Weights of a small multi-label audio tagger: widths [128, 128, 128].
Rows from block 2 of a small multi-label audio tagger, named by matrix and row number. Each number is 128 + 24 x the weight over its row's rms, rounded and kept within 0 to 255. All counts start at 0.
After each channel's rows are labels from the 100 clips, of 14848, where the channel reaches its highest value: "strongest on" is what is common among them. Only what is clearly more common there than usual is listed. The data: drum patterns on synthesised drum kits.
# conv: width-5 conv (model.blocks.2.conv.weight, 128x128x5, each kernel summed), inputs 86-127

conv.60 [128 147 116 120 112 146 116 111 140 126 167 136 125 120 115 138 151 116 137 158 115 143 145 142 128 113 139  65  58 107 178 146 156 129 142 160 127 143 145 148 149 120]
strongest on: shaker; cowbell; thin (high-pass)

conv.39 [139 120 138 146  78  82 141 140 119  97 131 126 137  81 133 131 122 119 129  26 129 149 123 147  96 129 153 142 147 126 149 125 145 119 122 133 123 128 116 123  82 148]
strongest on: thin (high-pass); white noise; clipping

conv.77 [118 131 160 115 139 144 106 128 122 163 128 111 132 117 125 113 147  91 120 147 125 129 126 138 139 111 126 135 130 120 112  89 149 106 146 123 118 133 123 114 116 152]
strongest on: high tom

conv.34 [147 136 132 144 116 103 122 145 128 166  87 114 133 130 114 136 137 129 126  92 118 101 116  93 134 103 123 137  97 101 135 131 133 110 139 146 123 109 123 142 138 140]
strongest on: rimshot; four on the floor; pattern: march

conv.5 [100 125 127 150 123 117 156 146 149 144 121 117 159  99 101 120 100 130 156  91 113 120 133 138 155 100 106 106  92  57 144 112 111  75 116 126 164 120 138 116 102 152]
strongest on: high tom; clipping; text has "clipped"; muffled (low-pass)

conv.23 [134 137 106 173 137 115 170 133 137 158 181 123 149 142 140 128 151 118 157 174 122  90 121 163 133 172 151 101  98 132 119 147 106 118 135 124 160 113 121 148 117 136]
strongest on: clipping; text has "clipped"

conv.103 [121 112 142 116 152 116 123 121 109  95 118 143 159  80  91 138  68 127 144 122 133 111 118 116 139 141 109 117 111 137  71 133 103 140 119 134 144 124 129 115 118 142]
strongest on: clipping; text has "clipped"; white noise; pink noise

conv.48 [160 149 105 157 108  78  90 115 108 113 116 157 105 102 148 122 132  79 129  96 134  93 129 124 124 120 157 152 156 168 110 138 148 124 138 122 151 163 134 137  83 109]
strongest on: shaker; half-time; clipping

conv.113 [100  87 126 115 129 116 110  90 113 119 114 125 145 142 133 138 153 101  96  97 153 133 161 128 100 131  99 139 137 163 100 173 181 103 111 127 107 109 107 128  74 109]
strongest on: shaker; mains hum; low tom

conv.29 [ 82 108 106 136 160 131 136 108 146 137 135 137 137 143 122 138 180 150 125 116 136 125  98 152 119 108 111  78  81  97 114 152 147 112  99 146 120 111 104 144 143 167]
strongest on: shaker; rimshot

conv.94 [137 137 110 149 168 163  81 138 109 118  86 119 137 139 125 110 119 124 147 119 108 148 120  98 168 112 165 113 109 131 147 154 140 181 143 115 131 149 148 124 146 162]
strongest on: rimshot; march; four on the floor

conv.84 [129 124 163 142 169  78 116 110 126  89 108 136  71 129 130  67 133 117 154 104 146 130 127 156 139 128 126 132 115 119  98 155 161 117 149 129 120 148 140 172  37 145]
strongest on: shaker; rimshot; clipping; text has "clipped"

conv.89 [145 136 153 124 164  98 131 127 118 121 114 144 122  75 111 105 143 129 143 100 142 136 154 117  95 131 152  74 109 130 118 128 123 144 120 130 135 132 115 110  78 133]
strongest on: cowbell; clap

conv.65 [130 134  88 167 184 136 126 146 110  85 134 119  97 135 163 160 180  95 119 159 141 126 114 136 126 105 113 118 113 155 137 137 117 157 110  68 144 115 109 137 151  96]
strongest on: high tom

conv.10 [133 125 132 131 153  99 146 150 130 101 125 142 114 146  97 128 152 137 143  58 101 115 116 107  96 130 112 116 148 135 125 134 134 165 132 139 122 143 122 115  87 163]
strongest on: thin (high-pass); white noise; clipping

conv.82 [103 140  98 117 172 154 121 166 116 150 127 126 120 145 148 127 142 125 117 173 103 151 106 122 130 130 129 140 156 126 164 107 106 157  74  84 178  86 116 112 143  86]
strongest on: high tom

conv.42 [121 130 131 140 134 124 132 141 119  95 117 125 147 116 153 111  85 131 118 169 116 147 134 151 140 125 113 163 183 105 123  82 154 117 162 125 153 135 162 165 141 171]
strongest on: snare; high tom; muffled (low-pass)

conv.14 [128 120 138 122 110 138 144  59 104 103 119 123 113 108 170 139  65 139  87  96 125 119 132 126  98 112 120 149 140 100 117 137 143 103 122 110 151 128 133 136 173 138]
strongest on: snare; muffled (low-pass)

conv.72 [118 146 118 107 100 150 147 102 115 145 145 134 125 128 133 184 142 144 117  98 117 109 144 118 131 118 149 130  87 108 142 133 122  94 116 146  83 119 140 134 122 111]
strongest on: shaker; rimshot

conv.21 [158 130 140  92 184 120 176 116 152 134 138 110 135 159  76 107 164 189 139 139 109 149 133 110 113 154 148 143 135  83 139 117 104 127 143 163 122 138 133 124 146 140]
strongest on: cowbell

conv.55 [126 124 136 159 112 146 145 121 143  99 121 135  64 112 149 159 126 160 152  86 129  92 146 130 127 138 120 141 133 134  98 150 156 133 131 134  78 153 151 236 125 117]
strongest on: rimshot; clipping; text has "clipped"; thin (high-pass)

conv.71 [136 132 131 149 115 147 135 110 133 110 130 137  85 163 107 139 149 116 125 213 118 163 147 150 124 165 116 109 125 146 156 149 138 140 137  87 114 120 117 157 178 127]
strongest on: clipping; text has "clipped"; crash cymbal

conv.107 [127 143 128 140  73 111  60 120 133 156 104 139  97 143 152  99 129  96 120  68 117 118  81 105 142 123 137 108 124 112 141 108 151 135 132 107 107 123 167 164 121 102]
strongest on: rimshot; high tom; dembow

conv.25 [125 100 132 117 146 135 123 112 140 104 121 179 118 114 117 128  90  91 123  93 124 135 113 130 108 147 142  93 113 138  79 147 140 116 119 117 132 104 146 133 135  95]
strongest on: clipping; text has "clipped"; thin (high-pass)

conv.40 [136  98 155 104 133 134 159 119 119 166 144 137 133 122 102  63 138  85 134 144 141 135  75 126 138 138 134 131 112 128 112 163 123 118 158 123 120 112 127 126 131 144]
strongest on: rimshot; random hits; pattern: four on the floor

conv.12 [136 168 122 158 105  97 132 154 137 169 133 114 150 153 115 138 139 162 132  81 134 112 131 106 122 111 135 137 107 124 114  93 125  91 171 167  98 164 147 103  97 127]
strongest on: clipping; text has "clipped"; thin (high-pass); white noise

conv.74 [130 113 124  96 164 132 127 112 116 128 127 130  77 131 110 141 136 117 117 162 106  55 137 104 118 132  99 137 115 140 112 113 157 138 153 116  70 142 141 151 118 146]
strongest on: thin (high-pass)

conv.87 [139 142 130 132  76 138 116 164 131 140 139 126 179 153 128 158  74 137 108 144 100 154 123 103 155 149 139 132 155 130 151 108 132 127 131 158 155 129 168  94 158 141]
strongest on: rimshot; clipping; text has "clipped"; march

conv.92 [129 117 156 198  72 114 134 178 134  98 139 144 151 131 133 170 115 181 182 114 111 158 153 142 174 153 143 139 146 148 159 119 143 107 116 139 147 160 144 193  84 149]
strongest on: clipping; text has "clipped"; rimshot; four on the floor

conv.83 [133 107 129 107 102  68 126 116 145 125 132 164 125 100 138  77 137 133 152 112 144 150 131 156 122 114 105  74 107 109 142  89 139  96 127 129 146 115  75  79  66 132]
strongest on: shaker